python train.py --width=384 --residual_init="none" --eps=1e-08 --steps=40000 --lr_schedule="cosine" --final_lr_fraction=0.05
Rows from block 3 of a small image classifier, named by matrix and row number. Rows with one number belong to one neuron. Each number is 128 + 24 x the weight over its row's rms, rounded and kept within 0 to 255. All counts start at 0. Numbers have three digits each. After the name is the row's rms in percent of the matrix's.
After each neuron's rows are labels from the 100 images, of 14848, where the neuron reaches its highest value: "responds to" is what is common among them. Only what is clearly more common there than usual is listed. The data: coloured fractals of 300 iterated function systems on busy backdrops. In brackets: how many of the 100.
# fc1: MLP up (model.blocks.3.mlp.fc1.weight, 1536x384), inputs 64-127
# fc2: MLP down (model.blocks.3.mlp.fc2.weight, 384x1536, transposed), outputs 64-127

fc1.34 099:113175128139126109079094105118154120178096137133107167147146117138153148082105080140125122136096134116136112146116115105096111155140129129126117142081107128184107121176091123115113139132134104
fc2.34 098:144154170148177180141162124117121093099131110102085104101139154125108130168100104100162104134095114133137161161076161108117141129137105099151161114155184137108058154135139069136141151119141118
responds to: yellow (26)

fc1.37 094:136144142150138120151166135137154101153084095152120116099172134107112095101133143138096092132140115139105137099107106165128129096147177112149117120164125150133098106132133151141159102137136128
fc2.37 095:115122125155135138115084148140150114110122125083164133165130146120120088123113124164151147154123118112146174108153111139121176117111117155082085099127150153131137146109143131093119105083141150
responds to: yellow (31)

fc1.118 102:150155135125138121137108143098124119135113132118072121127147149108111109098107088134115072117148146163149117098126130162153110129072112131121102103118143147146114099159094112108117156134131138
fc2.118 106:140131083189130136124107140150147101100128107130107111141110094129177153104131144098140154162111115134133114137154107149112092110129144115130145124148101148160186144092099086127098130142115123
responds to: grey (27)

fc1.365 092:170098123151119177116121124107140100128129144139102121132148093167134162102149117111151147128096146099127140128098115145126141143085130152122095142113112127120113151117156120141105096099114132
fc2.365 091:098127126166125177157097103115146129112128107128137120140112115093144090139117111102134185099109111100144140160121109126115169155100144161118106122128146101119135132109140133107155170120108104
responds to: pink (30)

fc1.603 099:113120168153117112145120139169157131120127165130085120143151120094152169153141093160159178127115135145102126125172104123118103151131119152168108143136139115088133140123117154110148131119075113
fc2.603 103:099157121165137130106125137057134163109126099195136139141105158114088059135123139113089113136127084116111143132103133119126145156126134153105162113145163103135156094120151137139164142117095110
responds to: orange (29)

fc1.354 101:117146082157114137117069117101143134102162139132100135098109134134112120129174084117123139134112145129114071106111159121142125130159103109125139088159111108114154151131125101177161106103127108
fc2.354 098:102141125132143135116150103132076155138143112138131140102105136133121133126091123149120088090134154145105125172154174134118105133166116091122115160119163141135110083144145117150112156126098120
responds to: grey (32)

fc1.356 105:107172115163144139151100176150128084106176090140096126139147114090117117124132161118122131175133129124095123146176183142134133140117137169126130122100079111154152144162086144090150156142143098
fc2.356 107:137144195147100080128117179165132132116127138118128152125122108110123106147122113118145150160174072077106129122141130124139133154084098134161131154149104146123085147081174106165145099163160134
responds to: sparse (74); orange (32)

fc1.684 105:094092107114125127077087087091120141145153114079083063120107136139105121190135126108133128098115128107126136099097160101129100159120141132165161148163137134125099100110107103115067139100173126
fc2.684 100:110136128157121119097101082138145139188129140121127161126171117117146122142119112195151137102159144146112109139152112117165141090110107129110152121108108110157166077168112117112102102107142109
responds to: dense (28)

fc1.235 102:146147131108159182185099131054086097132127115136180044129142167175131090099141117101177160083154098144089059098095116110124105124136112136135108144138165146133137165153115158131135123109089144
fc2.235 107:166101153117141165164083140139123156111096139153120081168121119128119125094111102072130147120147121147132091129086144107116101115143120113122130105133151089128160139119144139116133079106133094
responds to: pink (30)

fc1.262 099:086142157071111122134106155092112108117134173110068134101159164136142130144146130113083163094163151117109125116125122126159120143121106108169099124137132145155160166140175160131101152128112124
fc2.262 104:150108147115120142135135133174120140080123119133105086151145152122123150155177125120083123107155121117151096126133125152146152125135151132154143143117084132137187143163115147114136138100126140
responds to: white (27)

fc1.598 095:104161116123131130159135132159063103153107113094103100127126169121089134144145145128100096122170117130122133110118112177094179118136131112119079085165138143134084111091088136157126171121195126
fc2.598 093:132148109146130097141148142145101112125148155063104097137136101114164127112109138171140117119135112109100127143126181146144084132143095083169064129163129220134129126128089110138101123155136131
responds to: sparse (76); grey (30)

fc1.316 101:127103066122106102094147103108160113155143129106139128134095136140109125178090148100117140066108107136191186122150165126123134136119169120139139112157125123106144154092145151142131137147159134
fc2.316 110:165122113141113093107085137106150112139136126137134175102138081132120117145136160115134089134116099123124105124167113128101117176147123149150133098119156130160110146137171105139136132160132132
responds to: sparse (64)

fc1.241 103:109122155160150121123126162105102068108102150140087072149159148123149124109103126116151095155147099129149101136147141133099166125113140132156120140115131100163164144157169113139142152151099131
fc2.241 113:132142158152129095124096125130091076133110140137122112138128167140123160092082143143072133150161103141123124147140136132111132160130133122148080158149167103132079152105116134120083158132131089
responds to: white (28)

fc1.223 101:173173119112121067144122111136125144173132148147147139176124143131096138139093107153087136097101124134162145155137134108127128158108133127112119117125132130114128139108134138146124105158146108
fc2.223 101:112145139140137121120079121087148101151117065126147134085149116143152153117130124134181136137119107137139089119125135101138086146115075094118126140127202120115110173174145160093106089135134117
responds to: sparse (81)

fc1.259 104:118138124141141127084124150099127125123137137081126109142147102123105099143131100183118147115142129122133104102113183141127172169167148149134133128098154190143141120142123094094104103121139150
fc2.259 106:095120143170146135164108141138117102124095135141147136140111167104178103096122099128099177100122091091124117178117117134116129145152149108150124140119149162146078120112140128146154134128132178
responds to: sparse (69)

fc1.437 096:161159117107123070136154149104178110085109142131126115099140096152146159141098119107159081151106134114122160127113189142123094136112113116157174107144168112135107174136165147113130170135122151
fc2.437 098:129137117105106102129140105099181120080125138099136109094130103138088118138142151147140161096142144082129092127126164165152111127146122114176159130168138141080113075107112139081119103112131136
responds to: white (37)

fc1.180 107:078100114133092106096118115132104127137136127133101142099142133127143123153130141118150139163112135161138148078177112143132153122146119103139137151154140170078160203107150142119092103113102121
fc2.180 107:109148140177125101127174151154130096185151129130107123115142182129117136138144168085107142117102145115112109114140143143151119113097101078156139149102139128189154107131131165145135140114116121
responds to: dense (30); grey (26)

fc1.139 093:158139130113141115140090088161121131157178139081155124146160122131124137117133131107096093116139123100121171126139072110112121105101115120147074104129120133140144163124151093147121105077117104
fc2.139 099:171147110106111100130145136126132124168110103127164122150175118137142182116142120158141140119122089123166091165148110113134148132165096095140094140182120152124177132135115099130087135149121099
responds to: dense (40)

fc1.537 095:137167147164102109110154153142148128094110134109153129148125128098119138129118108137152161123141169136073134108117111119113156141153102151088112081099167107126139102123193165106139125105140142
fc2.537 100:099132132155135140113107106095156163108120071148174126087162108126136059143134104139117133110123114127100127084107103112137089156147115125109177129125147118132126169150128139135133139147147155
responds to: pink (27); orange (27)

fc1.357 084:111127123111152130127108134151095091122118113129119142144113146129132155120173127129101125129095116124130135136125157127138121159094117085062146172125142096118153125091157154119128105134136147
fc2.357 086:146131169106125124120111129176122106118101112108139145123169143143137128148127122083159153144119115127103140103138144137142122105126134114123136159177145130133203130133109071147081152120130097
responds to: dense (32)

fc1.92 098:137122115146132110083134086112181123166104174120138113104131130113152132169169126127124121123094122153122107136139119096094170147161139140108185141113143126137084152157123140107139108119118137
fc2.92 095:124111180160139155103156101115124106126117156107136142080119122113125139180166123167107118119131125120155141103120131107116104146121160109121127109155101054113123119174103088141133186136135115
responds to: dense (30)

fc1.487 097:126158182150120151162094154119169084172116121129096140113138191122154135122104111105131107101113171108112143102124137197118119192129107135112117123132109150124124119149131139162160130107122089
fc2.487 100:122146116171137123151137147154123132167123135084119096120146112124085128107105113091170159124126097145135127141103142138152140119146119126115093140155105112110107160102151151171102140161138095
responds to: orange (26)

fc1.153 098:137123119144097098094143118163125136126092103102138128121123124140155112153176122083134083145111138149100099121107090107117157135067116114158132123122158131152091127141138132130120117138114099
fc2.153 095:106126144123154118129128129121150131135128127111108123098107121138124104117104138107085103119158098132105145087127178144131121101146137117146140103123093154145130114116162142140140121148123128
responds to: yellow (25)

fc1.413 110:131124110110097168097149158091119125149098134175109128173120152144122123111132062141161113113163138090145158158075128148180158090120163140108113116130113134146113121157159136141143094153120189
fc2.413 102:142117125143135108105109090131124129142085047147167156111068144119119092075128090137164104133125136109149133166093100168146095165109124093092100126142068118128075100110151156133153163154131132
responds to: orange (26)

fc1.552 105:103087122112146104132097152134135110132122132127085143123150111103077153115116124121141105115142150168159099098129164134126103114142123165092139130135140168103140087146116120165136099144144143
fc2.552 109:163115121105133135165131094122121137110101195123110135138154115136095147125100137100133141122144127128095221095102095094082074135118127144119139105117098116157091133103155143103178133125109152
responds to: sparse (68)

fc1.329 085:188120126132160126161089132127112134134189170089119157096103111129151123064156143135119088123112152133132116170138149151144112132143116154129105144125120171083108154118136130130164117123107086
fc2.329 087:163138153095118118141129122119110125137141117133102139107093108112152140126121099143115103108125119137127076135111182143161157142157134129112147136183087109134116157090125142187116110142087100
responds to: dense (28)

fc1.376 103:172140152159124130177111122141128122108107090120137122117096152107147105142125164137137137145080091167117130108117123111089112168117118122141103154108166133105148165133115103110107135107128142
fc2.376 100:166136149104116077095100147127126104130112154126143141128139157123173059114122125124161157159140124145134117134131143082143086094135132152121084144149143148123073093141134133106132168122110122
responds to: orange (25); grey (25)

fc1.658 106:167142135138135114174145136063130150116087136127174097127173118138145133096123109158154139160128102126165145095126167134140169107126101165090142164070128133116148123085136127174149101131106118
fc2.658 100:161139157120157130164119120115132137132117141161171110124130199147145133101119109092126132162125113120110124118141151129138155144113096132127154115131147121175158161110157138147069111129119125
responds to: white (27); pink (25)

fc1.680 105:113131145119142139145169115136114156078112149125166129142085108163149157171107177139126133106156109120113143109139112143082122129104076125164199124149162147108120084113154145147133140122135136
fc2.680 103:112109146148109104095104128145103110106126096131146112153127121128077135131133112104150114131188154094158134135119168093122111159108117130079126110117104122158112105147153120139127112120139144
responds to: sparse (62)

fc1.53 090:124143114104146115133107148126127081107107113119152123075140154115088170149092079130134123138126145121147130116106114158152138108150117117128130137143144141092082100161092095109164135115144131
fc2.53 088:129173127082152108130112192120205120109116126115149147170180124123102166134080102110124148098140112112180108119136134132136125139143152146136146133111175135131107147159087116138144122132097141
responds to: yellow (32)

fc1.723 105:136145077088102120103118148067127165093150126144113123067151165140158127112118129131140145122126151083156141116121148134119129109095125109144134111124166159168110101143196143095124118088151084
fc2.723 104:123082102173124145165149106143117147133111101114113152117128126137130140159106128103153123080137156102186107187094103128144102121130086145159117116144074178155113135150150155134081100119134134
responds to: pink (25)

fc1.643 079:110100152131134153112142135092125125144158115157136157137157163096134136122142143131142125098159148139142154092176094130120140068131152151134147115132116086177095109121106142105171120126142118
fc2.643 081:128117128156113129114108113130163135126129129159132129149159153111137108089149107138112120135175115136108119114169132130101136103092091096137079123098158110159185136070105097127113110120143123
responds to: grey (26)

fc1.379 105:166106113136145156127079127121152131133174150149104100079124108131119142136150117131133120149132152103082128165111128156129088112127091148098121127118161120136183162111144160140183119119154114
fc2.379 098:162143131107136155111123091139122131143151147094117189113087155144153130108131141101130111142155105094121125077139130089121102106136148137102163115131094111127119109132140127150170161098094092
responds to: dense (32)

fc1.283 098:144156121113135137121112105130121173144149130113124124102120140166185126149101116117131075109166138163182127121156121098138149115101105123129116160149127140095177147090146163164095128119133167
fc2.283 095:145136134132159120115107122129101107165106112091128121128129111148135114083115141141123127102125135150143153096075112109123143120130135095173157109067074128117117145141132104116102123133152131
responds to: dense (49)

fc1.344 096:074151140169139113129117119139146130108116111133114130117141051121160108112131145126109122117130157147124120112102126148143118083130107078091120123107175156139133127127165121132122105129164152
fc2.344 098:131126165122122129124179117124153147077136111140153147154167147173127115122139165141150120147121100116135112074123079159116102133097117118145116131157171130119138134113113175120115112142103156
responds to: dense (38)

fc1.408 098:125125108162140109161118130086120139158146154104097103117107129115120154114146098107137144163111130094148167112135153185124179130148118157121098107127140130119110124095115130208185124126100057
fc2.408 100:098135111130146163150107106145137115143133126132122125085127114138136124137131080098143146142092175151106135078128131138132126127129181156094184144139171161134164124139095061146165119124104101
responds to: dense (32)

fc1.641 101:189115133115134148101120127144078117130120118118129168114093116128132131134157079101115118114137093137150136126119093094149137140098145110140146169172121125134129122114139179109171113118130173
fc2.641 104:060120152132129161101146149121120143142106170154099124140083095116133125096147153136091134131090099128165136107137162142103087100137174157123080171106079097124130146106157133138152139125164153
responds to: pink (26); orange (25)

fc1.90 093:116118163092117118124146136122092180058163112142099144096115154130114118113117163130136108128128154093117133133091112148110126091115161155121112110150135118101085136133110104143108148089129102
fc2.90 089:153139153102153133128154144144113166111119182111109127103100122127096151166137106154092141128118145109156120070127135143096115159164097098090178148110123103099131176129142090120145129107126105
responds to: sparse (100)

fc1.35 094:087135108149114126076106117095139137101157167169142137106113109141166111137107095139108128129099123110115121101091118091145145123096181126152139152135105090124083140122134111120152131126111104
fc2.35 092:192160172162160122120177107134143142117095159150119150138102192158100085097103140145157113147106163119143168120117134106100170116106151099148083147100075119135166137123117092116142114125132125
responds to: sparse (84)

fc1.715 106:159137150147085167133115111140118136102130087143116138117134126162097152115138126125100139146110112070151129141105133117161093125137110141148144135068154159107137115177147160106115131142174160
fc2.715 110:090150136130110129127154146138117141131128139143107121095104112113123168149152109137098126142103092138137169123138129132134107113128110128148119170162182132163121126157109166145142142133134092
responds to: orange (27)

fc1.347 101:144100154124100127155136127106098093148120130112111120141126095190120145108139080094115179092152072172136146111152098119154092073105148145120112158084110129125136111129193129137131121143155176
fc2.347 096:092144110115129137123183111141131103124126139152119095099128139114108107116084142141107107134102102127125146123108122108136147135108111128104142146196145111185183071130128064094097148153106126
responds to: orange (27)

fc1.302 091:170148109118128143132151139103109132159096146195142145112156123137151148110118095108142114118111151123112126101075158079124139120140140134153160143125106125100125113138134105118128094154118127
fc2.302 091:106172115084148119157105086145143160139057148129137118093129164103128141123123109131141093114140102120110145146139151125127124143135140108097153122105120135123152136180103109137152139126119111
responds to: dense (30)

fc1.230 100:101145140134144152192147149138111136119107115144092148126128130103137133129142117125145131093162137165161118123133113168126155108192120146118137112082125140114135147106074116132113147141120129
fc2.230 097:119116112117119134163139107184104142124130163102095122146129201104129131143151114183138139139155128131139085096125135113117122119142124156156150083060112144154109130090100168174097102158126122
responds to: sparse (60); grey (28)

fc1.245 099:127119114118074124089157118125187107170095122114161124151101090093077143121110131109118112103117073191148120142161138140114087125125169099112143114115120158122135120106126126144143119138096141
fc2.245 099:102164106128160086125131122128167117196105166121114127098113099127123121120138115128094141137127094127125103150114117127136117109139172133195097139111133150096090139110146081124131100128070082
responds to: orange (28)

fc1.554 102:137116128159101114168171125146104113141088135148139122105150112137143124119146166137103126153090136065105178148157175125134153114191118099175124136146090150134099137113152095118148095146125134
fc2.554 104:178119148135137167155145094133145132168089145135115108095124151146149167098110133126074147144103114146147153125118104153146121107129102101120135112123114095143132078150123189136150117143100140
responds to: orange (29)

fc1.304 104:118162150110127136164159115153111098107115108125104097145104099173122115116103087131176131094161168180131185125072119101153119130137129112147111093142136160111162133123136172161097135117125119
fc2.304 102:143130174142130124142125141150155102118093135112121142128127171161124098134132084150146107128138129151080146137115142094126137105125143097109125175148129097127172145124116157135121139137109140
responds to: pink (25)

fc1.244 104:098124158099141115118117103164150097168152173122141118150147121112101174157141100111123090142148127133114121124133083161150112133117074116119140145116114129121123113159115140082144112141140083
fc2.244 097:167144136127104141156153123172108136128134143104154143115126169136084145124128134142141148162093142135114100122094172127083136135135095121122143126171135130102125120157158119133146163108109128
responds to: dense (25)

fc1.298 093:133138136178148122100132109102087138125108116163098089125140158095104109149137143147128131095133124120112101106140165171131192162133127112108124133124143120142126143124105176133167132136113156
fc2.298 091:104131122141118126142121081104115153128121109117130170091122079116132176121137157167105100090109076120123122116093124183146105161115166129119186143083088113131091107164149189128088142125147129
responds to: white (28)

fc1.653 106:144170121151077128143139119154115116169147113176093093138113128132098147153137128121119129109127131115131136157106103141121090088145116103114142110155130148115130168105140100106132113113163173
fc2.653 103:115168092116109129107108135119142154118124111102114122091143105187115119055136157111173102086140129098112127138123111121138184088145124099107141176140118092138103075117125112165114140157150117
responds to: dense (46)

fc1.273 105:131152094123065095133198112091121090154091091168106156122100138107156130147153140136109131137134157155095182111100112109135093092105119110125125120131168139093140143116101131125119156115108129
fc2.273 105:134149130118059127171111083134133116139102127108137152144132149155058165111102121128147145151130133106132164090151129089142072121113115117138145093150133112103114159113146102141110166136118064
responds to: dense (31); white (29)

fc1.182 102:146095098160133089153124119146089159126132138144086100092108128139125157176161079117104136129143146089095126141112151167142114117157139125119109103153106117147149130113113138175170100139109100
fc2.182 108:130139154149111157152142085111096118135166173126107134086096100133130157133105122140134085160121135148098130189119147163139135133134064117134156141133130123142109057155131153112104121103144115
responds to: grey (26)

fc1.481 094:112108171130129138092152121141126094121145077111142128122130146129181104146096134166130145124175162146097126095144129135114184131124124130136144112097136141175114147113119128135127071136131124
fc2.481 099:123124077140121094090105146122146160105146155148137079137144089148128139122149123151145110124101124091134167083117079135132116141140154083175108131124093132098111141096147132118168137140127113
responds to: white (25)

fc1.747 102:128084139107134123126150154151048098140111099096151111155138125105147122114108168162108118116138137107154149140115169112171155111093093166120119155122144167131160140077160215125118172125114134
fc2.747 096:122121125109152154164116126121053137106099179118138103140071111149128140109097106112082157121144164105145169121145107115115130134114118105109093088130093148143110178140154101134144104129103153
responds to: blue (27)

fc1.722 105:107108204153154137171140099115142099139146168158091104133129105118128113136094085087147119125087124116149084127150116136148164117163160116106095118079147133108116109096113096125120105161139131
fc2.722 110:114110109126143122151128134120160140135122113148104167112173205134113138136110129115093125124087117132131162077128114151123114106118113154132103148128146111134155138131147092083104145146172155
responds to: grey (28)

fc1.631 089:101140155123121088117121146088152123127085161145138101075116106116135117145138123083108138144118192114150176117170142123149124127113137147170205109086147176085132131136147137140133082133098168
fc2.631 089:158169092133143091152155161048138143124099114115129103113117142153130132128118160115123151138126120078127137143153143171138100130125154151167107108127174129113170127119150170152158083113110104
responds to: white (34)

fc1.45 088:124155123128109140139126140160152089158171160089147117127108151144156132125120165146087131141124137110101196152139148120136172097137159140112134154102149106157098109094120119151170164132164102
fc2.45 089:146110122102120153091139140119140143152132184132146138141197169138126100128109122119099137131109088106134113131115135121105168152116134094106126114133110081160157179136111135154135141136111078
responds to: white (25)

fc1.561 103:102109151124156161123159180156134072206135185157150097109154152134143134154154143154155153133140150120113117075160151131153095154195134085119128168138120116113133099108113126166161079152142125
fc2.561 102:098107137162119141112129137123159138130107083101111104102112111126120122086104155135107134114084120102171125149102149199147107135149137099178107111151134120120098135116158179096182101153164161
responds to: grey (35)

fc1.491 087:136111141177142136085122175153120154110148082144145140125109131119152130110112126117173066121103166135135072122160150138115161129141146121101133125128117103140155068134065109078150148097132093
fc2.491 089:137155136128137154083106145137134152129125127178155122181113151157133081140093120169115161148131094105119111152113142156148138149139093143127139168132133111099115136098074086116095122128128092
responds to: sparse (93)

fc1.339 099:121125129123098136164102141116102112116106162121135137134136141140129111145143113145102158118068132113116157104130131127130154169091113097162126076118158138133148136161154131138166093086124136
fc2.339 099:116106170143116065185122101094118128144108116118124116090101160130120112120122188132119129129127124123125114093137123117125085115104167139201134130122164144110118063149140125131152102137111145
responds to: yellow (26); white (26)

fc1.588 090:113106121169101080130109164092124100110123146129124098113172125123093135144107133146130139111121149149157155147132091117100127179099107101116139146104169140095100128163188106112108077088102116
fc2.588 095:141142173124103127112129168115195143146070116125115134140118129119143142124108130130107170094175108114134144177138131147115136155136114153101132120161199186136125127109168116134127131123099129
responds to: yellow (28)

fc1.399 100:154081130149128163102140131159078144125101122138143107121154101167110097107123125110121106116102108146098129105101106122125163118099143130145132137121143131116137157142192122172144081083041166
fc2.399 101:143129142125126104113112119139088169094097154151157109095106135172117142093123192128143125113134148137105079187133105145132106110136119122090163135160141135136154108109161186102128108117089123
responds to: white (25)

fc1.520 105:128120166118085148154130137131123078153111142071147156095082095127093145157138086151153129150100144100178137139127097118141095111100179143118085154134109128121141075083142078108161135113201151
fc2.520 109:090159111092121129110154101077112166129169126170168174084137069144115165131116107115145144132191155084122114162149126165147152124104148145126149076103123167139169103137129140139100104108115133
responds to: orange (27)

fc1.652 095:114110147133139184142120139170132105115120126155102141139131098108160167136166115088123108163098101138125127097148102104175112101102144147102115125093131174119127126137109148116072095168142136
fc2.652 094:158159155098133150123085097159112121151154101105108132112141108125133107167154150119164104155127130161141115130129110121133111135149127099095196143112130101121123120129104147120129163116140084
responds to: dense (25)

fc1.292 099:147083095098125118129089141142102115133195137131099129134145175110120132119130149154128098120110171163133160147150154122139127111128104091117118136131062136159120133097124070123111149177121120
fc2.292 100:146124123108148110152176128104137135166122115155162094128150127138107155114116161089177098120151138177104147148168169117143150147144157138107147150152091128142159133120125092097111146116120125
responds to: dense (27)

fc1.162 091:113094143165116146163130087100174128149141167148136113147100117164138160149154094093133157109129153146111150153163120104125098132111169136130135114094124158133134152135135117144117059135138114
fc2.162 087:120125140094153142165160122073140164108103134118144116142090156124147124144122137086126140147169110113129157143154115156107103110132125110148050119109176114162129112138141127150100112127081087
responds to: white (25)

fc1.227 087:114108157111138148120110114133129119160143153166125131159127175156121095120114124099158164096139147121130182132132094159130098165140134160107105097081122133150138136106093135144193111092138134
fc2.227 088:141137104137109108095111115118149113150104158153168132125198159133090094121105103085083138112154091154106095124116117115122153122093122103136113138106148147133121144113110110115107084107141105
responds to: orange (35)

fc1.441 105:132114130092151100109129169127127163098124165134154125147126143109110124162151123149105140119132164133159140138121118169101130148106161057096110107099144146153133134156125141118131111171132103
fc2.441 106:081161195147136144162133141144144133141128125130162115140152110102108129102130108106081150126120103145145093158124135158100130171072129146138175144082158139086140097139156150090152137164137103
responds to: sparse (79)

fc1.708 096:119151085130143094105116156124169137095151120145138095134154161135154176130104131086149127148169144144161159116134131148144099121123107154144166107085119134115157143131145121102142151099097109
fc2.708 102:122139115106091089148123158117134173126114161120107110179102113121154163105114134089142147115129106111150118209116158143110126112143129118139180128152107140111136168115157118148165109085119114
responds to: pink (26)

fc1.6 087:154152132116125123098135124101131120146111128130152111097156134081104177128106094104138098123145106142102182125092147163149100110117146119130129112142160126112114164059137129086110173099175162
fc2.6 088:153139133155114109132158104124145124139117152108127114109074089144140154148092141151144132133142142132102139071122073125133136126123126090143143080172157052088111156078135140100097127132130113
responds to: dense (33)